Weights of a small audio embedding model.
Model: waveform 16khz input, layers 14, width 192.
Training: adamw at rate 0.0016, batches of 256, held-out accuracy 99%.
Rows from block 4 of a small audio embedding model, named by matrix and row number. Rows with one number belong to one neuron. Each number is 128 + 24 x the weight over its row's rms, rounded and kept within 0 to 255. All counts start at 0. Numbers have three digits each.
After each neuron's rows are labels from the 100 clips, of 14848, where the neuron reaches its highest value: "responds to" is what is common among them. Only what is clearly more common there than usual is listed. The data: simulated modem signals in the audio band.
# fc1: MLP up (model.blocks.4.mlp.fc1.weight, 768x192), inputs 48-95
# fc2: MLP down (model.blocks.4.mlp.fc2.weight, 192x768, transposed), outputs 48-95

fc1.453:110121098148122113135134152139132167109120128173097128100134153119109108111100149126151132151138132139136156166162146169123120086121178174144146
fc2.453:123115155136115115132106023089111152151103128137151128114131255138143118116113122118087136140146162121133090126122161140111144115144135094046111
responds to: fading; AM speech

fc1.100:126148155134147165112157104160111111095125128117107156108158108194114120128096135133115077121119071139128123191092098128132108156136137093149146
fc2.100:171105116148131181117142082104111136149097129121119132125097142116124121102109142147131106100116170143154169165136107158111163122135150122092140
responds to: FM speech; AM speech

fc1.22:144141111140138117100139111164126129115118129205166161119143097157149104116102166148090135140102142125143136121101120079044113148126155107131134
fc2.22:132111139143138120121115169112130107123110200148141151101161106140149135156174085135130110134122175089148137108156153140114126106098120104175140
responds to: 200 baud; chirp spread spectrum

fc1.656:106093156140136125150142128149139141142154111144131145084113093128140144134134134165147141125137120136082169149088122201134163123121119123127108
fc2.656:154162128133134160173098156105157109121166154175125087095115130130124149110159135137132133084145185082121135110144139180111105079112086139134142
responds to: frequency hopping; 100 baud

fc1.124:123103104125185130096091102130101097129151088110097125143193100122141144139171108157099075159106131118146118134108103148133156143127160139145104
fc2.124:122114122129107129134137117140115125139106057117131112154135125135118140110146143144152105082205132170125147143100128169120125146120132139109144
responds to: 100 baud; OFDM

fc1.360:116102093110111144085176103170121120115099131162140165102130064135150124126098179084102159106131132080126106152084135099119126136126104130149111
fc2.360:113105163138154131111130133094138126136139186125077140103112149144150112143192121139133117147130126066110125124160172144131159130123156120139137
responds to: 200 baud; OFDM

fc1.593:112128152126180122116125132131093149143117103145171151146106127127116112121090154166082063143110135097143128157134127162116126137107145124120169
fc2.593:105169140150136118142164136120154128124173113091139124127169097170131136104132140161113135096097097130130118115157109156121116128088112082142168
responds to: FM speech; OFDM

fc1.11:180124092119149154117132110149106123156160125166101157101133052139150132116138125113094119118094112119173115133126119104135167132143146153106148
fc2.11:129135154112130130171123157129074142141136113147121117134118090139132143132155133131151097160174099104102159136125152127142097162126099133157116
responds to: frequency hopping; 100 baud

fc1.691:128125108143108133086140077122145113123147136152099137103128076133169132139062162130082160154171145082097115131124154092087122145125143128151103
fc2.691:124121160149151143155104103120139143134148193101139144092108147113148143153117109124137150123126124084106132107149153128163173131127148139103108
responds to: 200 baud; OFDM

fc1.505:126123132173127101154192157097110135127110101129066132127109147180121115150089154148136129116083142109097150131122133129127125126113128139150147
fc2.505:108127130144103131163077061139154128109126154117129090100136215129108113099126147122133133147123103095127122118153164174095160095106130122066105
responds to: burst

fc1.474:156115127135127152151160134162130127135138126117095161109108129149093126137133129162165122122104146141099091144093104103138134104133153145139124
fc2.474:134151158135158135127125171143124124087152161126127149087135103130123144148177115123156108139155130066093083115178157144141120108128109130156147
responds to: 200 baud; 4-ASK

fc1.549:123150131145185122117111134097146106152117123089091111077143115128140139130127130145163085156079084105106158149099132121132116154101103124148139
fc2.549:131118122121087161137135041119156157128102111076138118136110158133145142136074179148130117098150160121122136168104128151113141158142188116060124
responds to: AM speech; FM speech

fc1.608:106098114121111151125138103157113153113121150123140135148116107123125128122140131107106136063103115106137152134161123118150166121132154100149125
fc2.608:162093142155129118172171165136148119142109092136134161138106100131126125102136098079162137140146167123133134180103188180156137138123118119178116
responds to: 100 baud; 4-ASK

fc1.673:097162118134151145114121141106121099111132130109120144117156132145115140116091149121111062123135141095132134150106142155103129127104099119133133
fc2.673:189157156126144146134126074127128160097113138109121142111071176120106127121097131153120134106136121102137133100134112162161141108152175126074126
responds to: AM speech; strong noise; modulation: FM speech

fc1.532:173116141171105126125156120120122162145082128152125135105122120154128136138151138150148143127130091129150118141094107087125146100129154119157143
fc2.532:152099135130108154122112132162123158148138120147132108141156144122099164135095140156086099119124140127173165150156113139102134078144116112112121
responds to: 50 baud; frequency hopping

fc1.166:136127122153164131145158150131108158133090086132071130138140156159096091154096132127146119142145145102113166139097124138130108119136151127151144
fc2.166:132107119131099081181116101154130119121099124115160150148119241133119099113158100111146145151105119134107114156151148180106160100132118106084123
responds to: burst

fc1.459:147139090113164136087123152129123150156101084100155147112146123179121093136085140152121072135129122086090103168157109127126140124134152121151133
fc2.459:192129126145159140131111101098111126096124125135140103117105163106105118102083152159110154110115155145150163135145106164091137075168170138080103
responds to: AM speech; FM speech

fc1.592:172117123145153110101093158118084158156144123173116154139124144165149126127073226115122069149113148187131140132114126109114181108097137159087146
fc2.592:178171130111139119110140074140125136136171149141104099108124186160118092092088119158135141107109128119186128157173117167139147117130165096080166
responds to: FM speech

fc1.611:137117125116129123129132107186114136142146114186147166083136091121145085142096171103131120099163133122137138119112132143057158142143146101132142
fc2.611:128124125135120112115108157149125123140085210139119132107146112148112127149137086171143162128108150104139134161151146152121123117126108099157134
responds to: chirp spread spectrum; 200 baud

fc1.479:168173113119141133124151135128123124097128119125165106136128108148113130120110140161126124121137160084099152117128105163109127148126158150094164
fc2.479:155112149142157100113136156114102116092114119156159120126111093130149106148193125102112146140131141102094118148136154135117116085139104112154110
responds to: GMSK; 100 baud

fc1.63:132122151129142096156151131112154093111140076138114146112129076160121106111133135127059138079106140103125165116118124139129097179145143080084178
fc2.63:159146115105131140139146080167123136147167142117077126100137157173125102122101205118133159108092134102109146113146139156142135132125149122104176
responds to: fading; OFDM

fc1.99:129141150112172111113127129126076155153095088142162143126121128139121117109093171152099093114123139118119112112157128148118142117116104129107167
fc2.99:139165151144151125134155163104100101126158106122127128118149095166142110142156111166124135129079088120104131100178105151139106111093116085162158
responds to: 400 baud; OFDM

fc1.207:137122114153106119125131153134130167131139109162108122094131150122088134126109144139169112119144106146138129152130110103137088117082203143133138
fc2.207:113135154132132135116124020132127178145141126129104123137118255135113136113084151132094111123149140120149128131129141117145139110149174119036114
responds to: AM speech

fc1.29:154154112142124124106108111137127131122088100164130166140192108137136142118038160124122073108139156103167122130114136108072135169138104119149151
fc2.29:201151145106160174151103089126101155164132141112145110099121188132093130139096104156130119097140128082139155141141114158180128118144117116096120
responds to: chirp spread spectrum

fc1.481:150174118163183150135126101122103126126142115118099146147153091114118123113157140064093103120145092143094103177141148132146124111118120132149159
fc2.481:098129131132095144104154132162106153115096084133145144162147101152109112113153132085142141131186095136128115147091188154122120157128120129145128
responds to: 100 baud; GMSK

fc1.330:115133147145152136152123124107117099135122136101111155113140101090114129126131125061120134068143109126103130127104145105168123116115096153173116
fc2.330:167134143145134153134144127145096148129124098128138159140133119161138151157147156069165129147153116123137119135109209154142138114110135112120133
responds to: 100 baud; 4-ASK

fc1.15:095112139130135110131131132102111157135113096151083135131162141159103065137110149117136088127154123074133153114119135127101130108129136094169143
fc2.15:152103128139103101196125094135125135074132128113144172152124248113121107153134131131125143144097147138116121133155119148138149110138127116074128
responds to: burst

fc1.115:153137135159126160115149076170125135126114117111110145096122112134123085129108133128111111099154127100112138139065114137115110153167162093140128
fc2.115:158117163146126089106171145130120130141107148164109164140135128128139093106176155147157114165118137138146135141163136154157120129140099080149127
responds to: 200 baud; burst; modulation: BPSK

fc1.252:104111116104140148129156103133128096139197086139107152095107061151156136107136117117093128106140105110138162132092117178136168149099111154119119
fc2.252:172134107089123123144131085135129122115126118153082102102132106146123134121125118133163110114158130094135171136137142164144116109128096121102167
responds to: frequency hopping; 100 baud

fc1.317:124138106118164170067127116123121116126111152102092114125109101116126115176126133105099157103138138133132135170181123125135102103137173149175104
fc2.317:123113167150134100178075165162140156098110175084174139112104099121146146119142159106137107152125122111094098077138131133163133112131136131160102
responds to: 800 baud; OFDM

fc1.524:094107133163124117130169139125133133112079136133154128124140112168116132126123140171134116135086096100139122146104115109122121134134155128161132
fc2.524:141071097128099145116102140107123108110091154128126106115129094094089141143135119164093118119135122094115140139154115136088142107131115126139117
responds to: 50 baud

fc1.217:118101119134165118117181157106098157126121094134096129131146146177110086161107145095132113113122106114115135154125109135124123120139150101155152
fc2.217:126104119129093096179107117158132144160105125119160165150126255132112108131138110114150135145104138151103143156127129147117172093127114123092132
responds to: burst; 50 baud

fc1.96:122145145113146151125133145110111124122155150125100141122151097138122124118137145074073131064113121081134165114082140107148095124125155153135120
fc2.96:155105144138141120131163143149130130091105116145151189142118096121127157151154127086130157152152158121146098096120210100156112119108116097163084
responds to: 100 baud; 4-ASK

fc1.201:110140143130184091072126120130087139158143111105110170141118163140163125113077190132119102143129126156120150132140116121091148110103161116164176
fc2.201:137162131134101110148114090185096140158157149117114093112156170170101091116112106131112098077105091113126149167146137160130148162101159098096166
responds to: FM speech

fc1.371:133135137136193126116115132130122095115109107123123119102172123187120126135086140172087075117114118146166139167098138165126111151107115088135151
fc2.371:156118123125133159144118079114126151111127126096128132126103157109132162097101157156128145106129122150126127144135105186152145118167175126075122
responds to: FM speech; AM speech

fc1.71:128126139108154144136115148172150102137114123146134131106144118171132110144097140117090074113137126106181136161111153167142091153103124125101131
fc2.71:153129125151122125125124104105110132083153114117137140134118149100130138100119152155097177122135120162127146131132106192140136095149184128083114
responds to: AM speech; FM speech

fc1.297:083158156104122118105168117103076152120097117111124137163108130170119158117095175098123110137138120112108131117148112124119173123114107158138188
fc2.297:131123101157134093146146131140120110153112121118130127134144160162156118114149158140144131113064151148126124142140105139095122139121170093125152
responds to: 400 baud; OFDM

fc1.470:120163148158168193108133110114104097109111124131105134106135111138118083174142123124153078119131102110118134168141116136085161139179147121128175
fc2.470:143120116158153162144133103154149134114099096102102156159130133112102127137147176086151194152111097149080108137092116087115138113135113120129109
responds to: 200 baud; OFDM

fc1.127:124158158115139117144141111171125181130126119137161140118139062150122129118116169154102112151140076133129114109090148157118151092135159127107187
fc2.127:110099136124153113100138184096134147103127164170142111130134082129162156128149089169160135155139154137116125132152154147127115092162115111178124
responds to: OFDM; 200 baud

fc1.69:129079099157126099146158173109128155115118120128101134113133177132095117127123172138151136132119136142162166155155144145125077091120173147147129
fc2.69:116132142111111118151104018099126138151103126130138122131107255136135111120110131114102128127147141136115120102104149131118148141127152096042109
responds to: fading; AM speech

fc1.563:164164117124133151088144109153120130146115124143158163088167102132142114157109152136126108125149131145102142125131097125088137143157162121132152
fc2.563:089148121123115130150123162167115101151128157154122089151121118118073120089126071145140113143118098142095150151119144158116109095165100142156137
responds to: 200 baud; OFDM

fc1.752:117137103108130162144154116192123153117112143110122149075108108120121133151140123119153115091059083106152111119134130148134170133150118086156151
fc2.752:096127136175153102132136153137132098139089160150156141140168087122155119096166115155159135148118126163129123153146127140106128085151084136163106
responds to: 200 baud; 4-ASK

fc1.706:121137147130151097137136148120097149129141111175112196140123131141155109117085177097071098119133141157101159115134082105098147141113149113069192
fc2.706:140176135122165135076128121114128115080175151157111100103117116173134092103139096138146151148107097113163134130184142175141132088118128114120160
responds to: FM speech

fc1.421:148144116135133116143120134124116094141152134142132102114151145134133133085074169156149113130122170164189117129136130176115095136121144140122135
fc2.421:167141148103130125142126047120123164166106130130095115121130222152141088134087115131089111102137148119152158145141140133159141125124171099051132
responds to: AM speech

fc1.123:126148146102149125116119148105087115128104096145137145168122151160127140119066205139125090132113133152131110130160067115156121135112112132081170
fc2.123:211149111146167110116149079139143126087156151139111118120112179154139068093062145133148110087096133127165164167163112147146142103108164094088154
responds to: 400 baud; OFDM

fc1.556:149140099148131119098130148116122157118140134164084111100122159137105099120097135134175104133154107170128153143117120123140087160109153137126153
fc2.556:117134166121146135128108021109131175140111133141126140133116255128135132118127133114115124164147121117140115135138158127122119115157149119050113
responds to: burst

fc1.643:120160139139119111150165108128146119160101137119109131099108136161090133123134147072094076083146103119121119158152142143128132115104093178142142
fc2.643:145132133104165151121143136140172136135100136145134152184111144123143157146157153112150120095124148160126133154097126095148152150145142115144128
responds to: FM speech

fc1.267:156142100124161113082125082143135179115113092155112193151156106125154149112091132089136086138133113151104150126145136095051139119131144127119164
fc2.267:173156157127144170131103133139086126144130154144121088084145132152116124153117095119138151128137103046113144120150168161163097160114112117142125
responds to: chirp spread spectrum; 100 baud

fc1.456:145115139107102106140160105141142185120146147140118146108144138144132161100113137136160162143165087121123107159085118064138168139104153157144124
fc2.456:098142173138150170117115113163148127170168157127086120139121167102112155129111165169116081084143130115174130123144128102153154129110144123111131
responds to: 50 baud

fc1.204:196123135143127110126130095184123130129116115195160155096154079139139073123094169122128118125154136152124140135116124105063138136165141104128144
fc2.204:132139142123133086120122163174126103131095188158124131119161108161120133134141084137154145161112156089143133168163164144129116110117102102180137
responds to: chirp spread spectrum; 200 baud

fc1.550:127104140109143152122122094164068107102122080130087122124154082152116141165172110134137138133084133117118121169096074147118151122138160113107135
fc2.550:113134136122109146128186153146124133113103059143131129169144099122098114128135139151121142118172138159113131126108130165122098134143102146144110
responds to: 100 baud; OFDM

fc1.441:123167116105155130064119109122120150095091142128160098131118106162140124141129130166071143152112091102108119159180115086133122109115113143124183
fc2.441:168079127139157135205124129120168149104153172124152150132085136110159159145100148098143145138119112124106108135125126097167136105144146131150103
responds to: 800 baud; BPSK

fc1.668:162137131095154115102135074120118130169160130140094154109091111124151128108142148097137119130128130143158118135152116109137190136119143144125142
fc2.668:106139165135101117126153160146094117132115073149131145155191073138117147138149117121105126143158119127152111124116161134145111125112054142172119
responds to: 100 baud; GMSK

fc1.97:096115108106166159090109091127080115106143079150080131135157070131139153142144122096102097125132125131130131147140108144119167111135142139108160
fc2.97:157137149136124122127145117152099122095122046131117136158115124127135103116147149127136120130212103129134148095103163159136125131114112151127093
responds to: frequency hopping; 100 baud

fc1.404:120151103119166157099103121138130112116108155135170134122150121165106106134092134152099053129097098110139139201149103162142133149119137125112139
fc2.404:187144134131145141146122115086134146115142113129121126127101155110121160111078144151096167106141152141179134140131114171142129096166169121090123
responds to: strong noise; AM speech; modulation: FM speech

fc1.266:092112111165168129130179151146094140137123083132112140138142151152091094144110152118142097113135087116114145134124120123101135120129141101144139
fc2.266:124107126127090091167100112167126135139117141117166159141139255126083113114139101119125137143109126144110111144146138149109173103124110109098123
responds to: burst; 50 baud

fc1.106:126136145104142147130168123126076124141090090158164146146121141113125149079083186155119097106120149125149132136104084148114157118137105128119166
fc2.106:143153125149161135128141129131148128126147141109140123109140120190138129115156135164145136123087126114129125116179122154120108096119140058133177
responds to: 400 baud; OFDM

fc1.709:143170127161139173113144108152116130137097095160118109093139106155088093154125148122097087078144105129134125136119127130074169143145098137124111
fc2.709:103160115133114126145133107120162128109109149131147122119111145103130093157147154161122191128115154125147114116175105160089121149097138118114111
responds to: OFDM; 200 baud

fc1.567:087136135110132130123129113146115127147180128138109140100139041131137101153140120147071137123124139114135148126101105170135133122117079134100149
fc2.567:158135152095137123147114139130129129127129117163115115105127122154129139120153115098163144149176136082137155127140197154142116108135093121146137
responds to: frequency hopping; 100 baud

fc1.281:134117100134130143100136099158134133121079122152139166102149049136144121130081184080064129137118145131116140117082133108083130139139107154143131
fc2.281:112134163143156128108125129109110131147153181123075135102123159137144119150166100159160122133138100063110128113163171141162155126120144110129129
responds to: 200 baud; OFDM

fc1.341:100133150143095101147164131088131145133117126118091126130121147185079150134149135100143139106173062140129120141099140080114111132109096150152161
fc2.341:118122127150154162143133101146177130137088145108141139149149170119094152131150163132140128104100114152119122160104093129116131114151169121105126
responds to: FM speech

fc1.58:113097107178148120126135142125104138122093092151111137124176154130127092147111141116132122106130129116110158140108147143135130119131166105171121
fc2.58:114098137133118098170119112175096115122100109127125185183107215131092109095141115095163135147097099132108151144132147159149116121112092133099114
responds to: burst

fc1.720:172178163106149122154140136077108124131112105109137112135139097122094111123131136148088136056154107122124163122087105129138125182130147099122157
fc2.720:077115156132144146101125124090098134137147126128112110120124114152133119132155111092148119147155095101119124101129205130099135151133114119149136
responds to: GMSK; 100 baud

fc1.313:139131153142135110102145118153085169138151096134138155136123137112140137135113145093148096144165117136106131152144096175123200126117092139145166
fc2.313:075161130143121123110120122155077116165151111120112091118166143184117133099141139147144088101093106116109131129150137142105141128152139139111182
responds to: 400 baud; OFDM

fc1.142:159118100158140152102120128131116096101120143119098123121117107119122118138129129116096139098133118145120139149174131115147129134123171160134106
fc2.142:119126166159133094163105160143111118093095146086176180131087096115116151113121153102121135140115134123101078063111138142174136111134134125143103
responds to: 800 baud

fc1.87:124114124148133107117151139103125170135081119128102124142123135163120096142111155163127131155094129080140137144120111121108115110135156158132129
fc2.87:136097111122093100130098114137128127121093126136168128133146187110132130133142097148106172148109171125131122149157124160063159073136102133102113
responds to: burst; AM speech

fc1.372:094148142123159147131114120150121144132144134154133146083118126152119103131107125140155080124167119152142123133103095104109168139152142158174126
fc2.372:120133114134113171145144159158139130149146134095133120155139140125095193153129155153134143113096169165145113128117091159119118139143107141158121
responds to: 400 baud; OFDM

fc1.88:155148159125159127084156128145094149135137113166143169127137119126132121131100161119118097128149138133164134120147106118098158124133159116153167
fc2.88:144165136152162147137136151121157116094108134157167127117120094173123154101178122158140156128106118110142098111167121183111080078141108078159152
responds to: 400 baud; OFDM

fc1.542:103161146162107146134114131147113125137106096128098104139186141136044090123143150145137111083133097151128076159109137105097123118130112124123128
fc2.542:183164135115153159143115111155159123092155098129087119109118133124110117124093119152132128089155122134122129120146113136149103103182151111112141
responds to: 100 baud; OFDM

fc1.117:120105100146123119118157158111108161142116111155095151135124149131103090148093166137153118141121111081169135139116137108101091095114152117145148
fc2.117:139100115131115101163106056137140140145092147132146131109127255119130113113126105139128132158123144126137104152157144161091168086123130103061122
responds to: burst; FM speech

fc1.415:084153130188148172091135138170118145112068103140151132139110138118106139151101153141131124128101169138147160149153139104121088139137158136143125
fc2.415:165165134135128121154167100155139152149162119090101131129121137166112102134097166125127161065108150132152159115129136127143139131135155111103161
responds to: 400 baud; OFDM

fc1.739:119152121141168119127109130157127109149129091116086173125158118152134123108077193134080085122126171122147141148102129096086151150107106118159135
fc2.739:180141128121149153129107099123113129123168165106138116100115155150091146109096097159103116092123137115175129145159118158133151117125148099100169
responds to: FM speech; OFDM

fc1.333:103106126162113150109130122146086167105138084096122154136132128136167150181128129097105146104119100119116144171151145148118168143159146138157151
fc2.333:125122141118103149130166168127102119149122085162129132140144107171131153108165168161159155147098139124099111128138137175132095118141114129160164
responds to: 400 baud; OFDM

fc1.308:108148150106146136117151130138065163134072085184183157157134145097107136116090185130096114106136156144124145113118100110095146130133118120122161
fc2.308:137179117162167139144138136118134097120156136108132113112160098173135133125156127176135141116091100119140120109185114164110115102087135089145167
responds to: chirp spread spectrum; FM speech

fc1.401:134122100134141098135121131143145113145111116138076136098120133150145122108105126150132092161072116135077123135172124155119146109136158155133115
fc2.401:109152142146090137165117069106152141133124124108160101105123182117139151117121138137105146101161170114098117115112132149112143113126170116062111
responds to: fading; strong noise; 50 baud

fc1.82:147148108142097118099157094131125185120069119086144120101117114151121118161147137110154142130125129125145137115137099132119143136137188132135169
fc2.82:143101100107161117122123140137181157119101127118143168131114147132110181139103102150131114134162142120133089104122111090134135105152150155136153
responds to: AM speech

fc1.32:137106122149179108129151148125104165152125087122114134131159156154122076143120139117130106117134109123110146128107110138122137119131141098158143
fc2.32:128102117120115095182115129163127147132102124124155170158109248130096097121135106109129128155101133169106140177124137131114157119148111146106124
responds to: burst

fc1.502:111149110126114147084141103173118162107071152179140170082133107157144111179123151140120127126119095114097111131109149139083144119130174128147112
fc2.502:137154121160140125128146179089165113134129187139153135121096111106134165088158093129108203095127166154173105106123135098126129115135126124156127
responds to: 200 baud; frequency hopping

fc1.326:141168133098150119108140131134094102119122118205136150134105126122124112125070127152112109097076134159104109116132067094126096152117153101110156
fc2.326:116109128136150121141181113135118147147119107090096128143126157146119115183124139126135138077069113143125148107140104141149120131133148139134143
responds to: 400 baud; chirp spread spectrum

fc1.594:101186140108162162062136102148118131076131139135160130109127108151123156142091127147137124146138115144140159167114104108103155127105131155122157
fc2.594:178157110144152143189160128177150117124160180129120163149116134106121154143120165111137137101113173128119127162142107131131151086145090147138101
responds to: 800 baud; 4-ASK

fc1.34:108131138089105124127126138118124125132151152139107127117182144146095114140119163117137141093101136131141118100136132093066134124163140159102144
fc2.34:189124119126143130121123109137186128113140163138091127093145142119144136163111159159137109104125174134159116112173093114149142085136117106118134
responds to: AM speech; FM speech

fc1.335:101179123080168130098155110154094131130084111202166207141105119137120114127101169127077105135122135091133128144131085113105162128129123116086174
fc2.335:135142140150133149101149156104134111070169169157139133106132089179143136135141106167124125135098126118152112095173121163140106075119145104161160
responds to: FM speech

fc1.687:110138113128137148105084157148131118151153123128136125110176144149105114127088159146133066147140069119136126182154117106131125132102124107161128
fc2.687:182162128137150162137121081112145130125163132123096121116106181114092154105069138153114124092137142134187132146135111158140135103154176111075121
responds to: AM speech; FM speech

fc1.690:111099133169132108144175152097131161142119123138084154119102155135127095155095139144161126141133098126116169154142112151123109110125159123159150
fc2.690:114110129151108109168092045099132132126101141128168131117136255116149118114126112122104152155120135124116111132136152164098129097122131105061112
responds to: burst

fc1.353:134129124141154101134127131105145096163178138098131150144135145091147156080117180122106121136148172121180125103112139165132131087103103126149115
fc2.353:137123140111118142120124045115119161168134135111117108123123204159143115142090142119124076118137133118150179125133146116123160160129181116064154
responds to: OFDM; 100 baud

fc1.245:142136101149167118092128118133133175129117050158116132121162097150145109110076159152118092137107128148113138119081129081074113138154164098112184
fc2.245:114142170124100134119116162116103108126086132110135127132153099143102129125174089122115132125142125097100164106134176165123098130099118073169126
responds to: chirp spread spectrum; 200 baud

fc1.279:091131103107145120100138132153140108116114146090095132093143127140129144130131128129131114136116112122132162157080133136128157142108076092129144
fc2.279:143109127105130151122120068098111164119130139106114148123108154103150163117092173155143140121147114103102162132144103182144128100127177141080112
responds to: FM speech; AM speech

fc1.615:167171144163126175136153128120108098128063107129098156121153087148120122127108141142102115126113095067106158126127127112119090167155095124088140
fc2.615:107160170117128142137089139154139133138151158156126126115142105127121129144157111139112126151144116078128126136145175125135112150122105080144114
responds to: OFDM; 200 baud

fc1.645:140150129122156129104128086140088114125136077159109139098157069155146116138149143126085123121114114139147162156090108136156152144147106150108125
fc2.645:100155132101118143175104134163123138144123095131139115138125109145119101077170130104164139143139120109113204139090156155155127151122125150141115
responds to: frequency hopping; 100 baud

fc1.27:089127157105112129123144122110112160131111121135133110131181144157092099140131177112134121099122098108115164106160129072063128149133116133123153
fc2.27:185143106121133141118131106142182135114128153141111129101151149101120139156104155168108113077118150145144096102164093120133154087144134110112122
responds to: AM speech; FM speech

fc1.528:175140113132143137110118149148124134136120111109142153093149140164133131118102131121150106127166108132135103142123131075132167136120139131176130
fc2.528:164127138139145163135106081149129121153170140106083127127108165117081160111077150149118113094144109124165138162125117133149143116137208097077127
responds to: FM speech; AM speech